A small masked spectrogram model, trained from scratch: log mel input, activation gelu.
Rows from block 3, named by matrix and row number. Rows with one number belong to one channel. Each number is 128 + 24 x the weight over its row's rms, rounded and kept within 0 to 255. All counts start at 0. Numbers have three digits each. After the name is the row's rms in percent of the matrix's.
# conv1: bottleneck pointwise conv (model.blocks.3.conv1.weight, 96x136x1x1), inputs 0-67
# conv2: growth 3x3 conv (model.blocks.3.conv2.weight, 24x96x3x3, transposed), outputs 0-7, a 3x3 kernel for each
conv1.6 100:122101164139112110088101108134123109122145125122126119153158139110138117132128131119163150152127098147119110128123138133110149116142153157124120087093106115064087125119172139120130127159143144107181095116
conv2.6 100:111103101147095121151151117121156142167085121110097128154109115125126132134145113111101156130118126117129161113093128141137128157110125166119142161115143140050135144131137120135137115145106154125132115140123107108104
conv1.7 098:144126121132122119121118123132165074146116111162145127117098119125103139167187115098120139112108117156157173102135148098105101123120107119119152194139101151118129140136136146123090137112112130143116099154
conv2.7 097:134114118121158127117088114121123185123114110118109146164134120115109076117133150101116149103114148098153103113147110125136119144136142094173093105117134155139130095101151130120103145137124107165106113131123094131098
conv1.8 107:129130159139149164131149099165135135138086149148130148125131149109135110116133126101172125181107117145117115168138117119093101098125105139148109127088129133132137163183120133136073113098090132133176122175
conv2.8 096:105110168105103102170153210148119110137132115123094134115113177120110128133147118092132148134124129140142114125087134096142137141133121140107162155155119149099118127135144145073116199198119155102106152135124110137124
conv1.9 099:138138154097140128113067127122116133121097069161132116162114128100112125151138112123142121129122107122130121116097115139120126190140123133141117168149130104140128140148132147156138112087112133157129104200
conv2.9 099:134146129131106138121131128144097115099137164119148108160126121133107132131144095099101124122140105094119065104106141111143118139153098107168112121186117106149104134124108099147141135148166131152184115095109140112136
conv1.10 107:136120132154120122087123122136099136108111123124128128120132122090125144136159124119152133121097112125126117109134117127157116138137097114096131107095120118153129169138153095135133116108163092103147138160
conv2.10 094:120133099122119117145163159092137113119139119152113159101095162139108140126127141144123153137129155154087134193172114158080123136158113122114139096146140143084129140150137134087105142137154156123152172110129103118134
conv1.11 098:139147122145131108141100125088160106104145150097117133133125107144140142097105125097151153144093094121108142105135141137105130097157117173128081106133136118111088126142123069153118144088139084129188164095
conv2.11 093:138087120130161120132146131132111134108139134168108120112159117155116122151096128141099157110165118141090137118133110127111121174130150148091158113120137164138092104133108146155111168128101076125132119131123116087151
conv1.12 101:124122145146150154114140136121114115143116110123143129146104144094148129140180136135116117126080146112116115142152117105132148163166129130102146121127104099137119116140112141095134178163145097114136090091
conv2.12 093:155123093092132120129172133120113114108123124156141099153078132125122112145110124108151176131130150132139109134112153091104121108142106134148103107128122122094106072085107157142144127103133137114144159091089103094156
conv1.13 094:126118113118153090115083109176128126141127160121133140144119140126151091108073128118161143120142131120123114137113125157095104179101109087098076141122107101121122133107117111132084113152126128101103111124
conv2.13 100:161092126113128166171109105092135103138111142117107102086116175147127083135128120116131126120099135183134124125102141165127081143106140146088123159106156085156124150190146134095150092090121148068164147137102154117122
conv1.14 104:099109133167122137120127101130121109132135135119146189128171102097117105134133151123139117153162110137093128151120114154101116124140133105101107117128134108161103124127158124119148124118104163152111110110
conv2.14 103:136176147131084135124149154108107135127127106100119113095103181152128123113149165094098156148110144115125144115122119136094110121094160122104156110149134127129107168234152136106130118126122151108124130143130115148117
conv1.15 101:098148158089148138129139147115086149105170103139140141140115082140124127110098118115138144121147139101179126136132111147116102138111149129132120148116136151153136140159132110113121129111120137123141081127
conv2.15 115:143144141150102124079164152171114134128143157126127139118078114123136123149132171141093133130147155128168091143123142123164122094123120125179086100137097144138134116094105136120130136168138081215097130131120096130120
conv1.16 097:131128136118156126122132109151128108131140121125138120123123108160095143115144093139108131147142148096130130146121138161143140116084141129107122179168109127157119137094123111130124139128130114131164114112
conv2.16 109:105131172115089092159156111146092130149123114134143115115093128096145169142105136118096116109109166150174120153118160110143124103124131132150096084159119135076176147146153116138164092096091114133129151101107163141097
conv1.17 099:115125130121108167143147101133134077091104135118124160100127073177120135109122123126122122124116129122120121110118141100092103147102158134156134111127129159103130103118117115144123123147151114155117187142
conv2.17 108:170089134100153169134106090129146137099102121159132133104162166127126116129085145048128109178121148163122141158112112136122074139166187180140082118112127125143080105135105154133138138144122132091129136146139154157166
conv1.18 102:130126140111157174160094118124154097140096141120127123128123127128125128098115083130147149166162135135141149145120142131121122121115124125139152121175102104129139122096081116142138152092111130105149122108
conv2.18 100:105110126116138129173144085108086167121099149145152101095160169125094124103103173150131120102130115122141156091116166106118120152132203098176123120150141104095160131180150138112133126095095105131145108113173173103117
conv1.19 101:112161131157128138124094133130091104137137111136120133134168136107125111160120120117111082111139161118147113136142140112124120123124129108120113121142115098120151138147120143126069074132099105110087098116
conv2.19 092:121202130096101144138139166155124133112128135080128106104133104137116104119147134142116121141106114082182127153135105127106116144127118087156091138091145130113128085123108102100154171176153132171101104111123112179126
conv1.20 102:149122120132098122132136132121154124117114144141141113126126111093111103158112105112121117132134108094148127137119140139109126136149153087150134104118077102147098115126152105116139107096147119084137109165
conv2.20 107:114128146152143126108159092128121121092128175107142136123114132098127104123145113138155124140113119143117102098123130118133154123154124156072103160154146127172147113132109155156128142143144110093110076119140174021140
conv1.21 102:105138115130119135134169152117130138106115165099131129095137107113127107114164135123144108126121138151131102166151157133139113118132164086160113105124159092138120132130118131115121153082161107102112096080
conv2.21 091:167137140106132139096091136136122110112154155150108144146132124124109158135151106130107140109122144139086147124131105088108126117105137139116109144094123130164075139115132153125116132143137166158095143185116148121122
conv1.22 100:163163130128101118133123122131131120120190148137087128135141140110119103116125120137153152106121114125107121120154131121155129100116137158145116126070119135127153125083173115130129157120161127160106126168
conv2.22 096:141143097183128115114123130159150125105119110110140159144187117131117111105120124106105124093114133124121101139154150089095123136194162107138154110168155142110122110113141133161120129134119130087095126150122135161094
conv1.23 104:161123106079139128137107127131136138127106154113099131123125162115151138154158133108133123123140110138168121093160136136122130166134095155117121163081130147105135134122151112104118122153116137117150116098
conv2.23 104:137109108143144157094129105135113142129176099102114115137138138105132129129144095093134129112147113113138146117110120091136131157131114135176099172091123107117138133101144102115134161163097187145127164155096099170131
conv1.24 102:152101114154142147130107107079123124105129113105112087118188124139108153117125091101144108137132113131116133143146125129130121165112193097156076113126094148170147111135120132122107139140111103124073126137
conv2.24 094:138153115123136140123107123152102130084166110105131122087125111132132121126095121127119115148108102120104158133105111086134098151154155125156084103122147135170095086145115146115152162129149122171133160120132104184107
conv1.25 088:124104144126139177120111137132117135117124148118110149132152119119114117106133080114123102105118126123106104125082129163117124097161127093100120163110148095118149119094116149128107129115120114105110121161
conv2.25 099:160174182148073077131113156155109102113162102131123148116137110123135126141149134126116105144152132165105097125144132128169112139101144123132142140090126123162131167159153115094090164099153098135168112126132128161095
conv1.26 104:130113156150140149145130082142163115118141120117125105109120139139094119145114132115116075062110136123099104113139144135080104106107125136137140107112146117133179149132149139129103126128139130120145153152
conv2.26 098:110158120163140092085114124102150098142120130109116143143148110138126136122109136151129126101118162112111106121111163135128146103113086119117150134128085138138091149146171109087088105126120086147178134090113111112160
conv1.27 103:126110145150160112143106151110137120132152129103126134107120122142104147139111130097118109153130144140131142195148143103120116106123140140137145147118096121150125085146134120120104121117108135106075150123
conv2.27 100:109141134113089128110204143114116121164143115111115115093102140106116111129125170123113132163116129091117154143103150092089107174169130135126089160165091116095165120140110159134163138129114142156139092131186108135124
conv1.28 102:135097154131167124166101095133146118117154106111183153119142128159166163110113127104141108144132122141119096148140124125132138117143108080103112121114146146143091127128113139148121105153172109078134131108
conv2.28 104:138133157108136084137158162141142140088121063115095139137142141168095166106122156139109102123118170115117179101154185102087155132112146111129147084167099164179083147165113113136187130124144108136158129136113107112135
conv1.29 097:110131123149156149125106140126135141105139135173136121098088111127124102117128125158146118101137115133125096123141126147119140125159137127118083140143081142096117154105130111127118164134159108178112154139
conv2.29 103:162126118133172153114095134101161105114139124134122105159125119158127112116136131124136107120092127090140163137118097136188137115094136088142155176113106109150175112143118154119132149136145147102095102126168156110093
conv1.30 104:138088144136136135139133155119097094155121092108112149106156123128132141144148073099134144097117160143134119114138125129125127095127140118111140108137099149123123134138089110141136133109135120142134102119
conv2.30 095:082158133051150112136134106117118153139135128131156148120131135096144115138134118114121104169151126138096154160144133187108126095138058153164078092104151137148137123174120069086138107125121139077153127126099117081114
conv1.31 096:144120131096147146146164113146133145115091141109100072114092128115127106179138156118145122155143109191138146089108146130082145112105114116115118114118165106127107159129118106135102107166139116142122144168
conv2.31 106:113195106147144115126119153153164202157099114102112096143141095145121135131145129093152148131113114121164142123114148135147147140092125121179128130109101110114139112125128143095150132148129138192082139142090109153131
conv1.32 102:131110110141143137140134154144099130160169110117142162132148107102126168155125147111127176142129100126146122115143135143106129149100098125118091110111116122107154151136130103166086107105118093170079129168
conv2.32 094:124124133173130080108142139121119109125114123123094137135121130143094128112103125139137104144124115123106158137141151124124116162158127103190083105143137135147091137086128076140120106112089103157110136133139123085147
conv1.33 097:110140111131130122117118169112142144122143115091121087129101121091134147114132086151141129094139102129117162126109126096089119122103150195112136116113166119134099135084099139109131126099143136130147108142
conv2.33 103:141121140084115135120124155106129115130129183123134086084118113132112086156158128151108079130174141107102109159148095089134150144145105148130144148161096113208086146139103127140110107105152106143102126127120115083160
conv1.34 100:104095095120132145093118133124145137103119126126143136104154123088145162114137126125122157107111100142156140136123115146102151124109132114103119143088124133129136182167093139114128158137170105081100155110
conv2.34 100:153139119121142127103139122113084106120163130125127117098095138120142133137124107135084144166117102120091158143116125149129119091116097142156112118081142125171072101086113162144123137159153124151107122134119092091117
conv1.35 098:140149163091123110124109141127131127168139134132152086122140139110116122101147125143110155118116131137134107091145111129138161167142111110111126103094098109130146131138137140126137094093099154107122152138
conv2.35 105:091146134137130115127132096147136124164107116089138149142152141163124153094119123114110120107138128138102122115112115134124127142149117097165121145114155137102132149117158106139124102099136146065177097132149113115127
conv1.36 107:137143112109139108152157133122139102113116134128081106161098100108127119117149136110115115133141115143132119138115103108098126115122108129137140116111193098140103162143113147126130092125121119128196151106
conv2.36 099:122123081142116128131114134099130121152084164198107144111130187127137128142133124122140147125133115112107116145084129153118126155134133099165166118140117162098102163099134097122117153161108149191100097160111082162152
conv1.37 095:112135106116142159133106131133119156131118121146108161146127111122089150141128100133106110136159137120144116150128104089128111150149115102107119167117116150187150106131131152081153125103129117154133129143
conv2.37 115:143130180123117157136099123101135134128161124101121109177100071152127070159137175138133119067150113109125138102162111109169116137093119125120158122122096133159122136095103118102154140174106089153144089171128103109107
conv1.38 107:130085129116153167110107120109093126121169108160163102136094132133144117135166126087101100143111111147125107148135112147106135148128109108109125135150110132124073146142095139125120136129133090159147106099
conv2.38 099:120160153125127114125174118115124094105125131102083099124071145161109123110133166081133189160127120130118143073156112135105116124163155117172106179111124112121146120097144152110110147117121133164115140103170123103136
conv1.39 100:109122090087110133122143081081142121087116130132129127137106108120133149132157094140155126161082118133135134145128113126094091135156143094139134100094109103092117147128090126116131098152125125132119162125
conv2.39 091:122117145100112139137137147102103149133099134131141128144092106116150117130132158086112136152132122122138116113133163095149114160095143146177108158109121073094203104115138153139109137125152151166127091151126153116097
conv1.40 100:096088102107142130124103128119105107117141146113103102192135124132089170147127157104108124137117136125141102080160120146127123123143141134172158110084123117144136147117118138137144116100131102114103103105
conv2.40 097:146171156136092104118135102125122135140139150178133113131109141113150146133115121140100116122114143164191164101096127161116150140140109114135153106136176167077132114143123075164159165127128117164127087161097150150137
conv1.41 100:145131119143148143146105119152117128132162112112122105126109092116152116093131151112086105085112156108085135103126124110175135133136150153138146154094083107062135152119148140101153121117143095131104120153
conv2.41 100:130130139129113118137110138133134120153125174133124108113154123118135129120127107111108131115161108158142102129077100123140130161157108137101162114136146085158151115143123145140124135105158138135137110096179142126127
conv1.42 108:142095147114167143144146103123091123127159150103126086112081163144125127104156159127133112130159148144132118129138123089123101110111135124146168109115099100139103131170123105099143118095133100164150129105
conv2.42 100:137101121121145098202168131127133118142153125122097130142171139140133144110074165084116152120130130105130110133102170113099144141154097090137125137073175128102121116088125140136181133168134087140155142091110098108130
conv1.43 099:156145119120131112103122166085140139143141142107115109139110179122122146129126144115116112118134143141088116099147100128134139100138104155164160114107166121143132108138153120124109097136113127143159168127
conv2.43 099:135123087120127137152169092123117093132091164149118137129119147123134113130131093161147081104115124115093130147120138108140152156133110100131150119135167130086103128112162110128115115097103160089123127130127128173091
conv1.44 097:124136116121115150106102155143095133097088167119114103120108077118149141122127095147145127090102153153119147153165160146133138107135129121130123115148095131114108123104116135120088152119107149138116116117
conv2.44 098:121118175147105081105108125107156134142132100107107167122117062149130144126110171106124101159099134122095108108158143094115117167152157144115132124144157130162175126095149148153162132110132074117127095105111154118096
conv1.45 104:131144113096134133111098124113145155107124129107131082140117167118167156108142118113114082100132150122133151123125107126126108116134115104133118110133168126128133081087126109086129162105117138078153106162
conv2.45 099:138102060127150176167117156108135137143094139117143111104125124136160134130147149151124168121137111130139107125129107105118108129182096135142097138116143134103125140140129140131095111132125125125133103100142118101149
conv1.46 094:137098153122133148106110178098096117150129146091131129120143136109105136112103109158154128118144136140131108123150127116104174137120098112140112111111098109153100133113132110132131114095136073135064116202
conv2.46 102:098164123143128137135082130133123092141142128126119128110136136145136160117111136099122118124134146148138112128129078088091187168170132096148103139122147148110112100128142157134129140111128111113153143184126125141124
conv1.47 101:120119131124144162092143099136134145128126146102145127113100148175112110098141135153107125152111112137104137131157146150102103074144087142130150149100149128110152085102145142126143149094100108127127140095
conv2.47 099:143131151164082169129153107138101122120127107103118099112149155103123104146156135165156083124147107102107165142114095076151123170161123133124151160133125107171099166174163102103155116125145072146157103100179148103171
conv1.48 102:124128131140114125152129086104112147129085143096140139142146138096173071133102135107129110141095139138141124102137131151064134155137082164088123103119123158098135130158103170147124146172105125143132141096
conv2.48 096:162151111110120098128142177130130186103126106112123118136111134142147099159119136118136107146114120151129128114104117112158130104153091132192108127098136118158103119132111096124168145178096142129056115154119105133117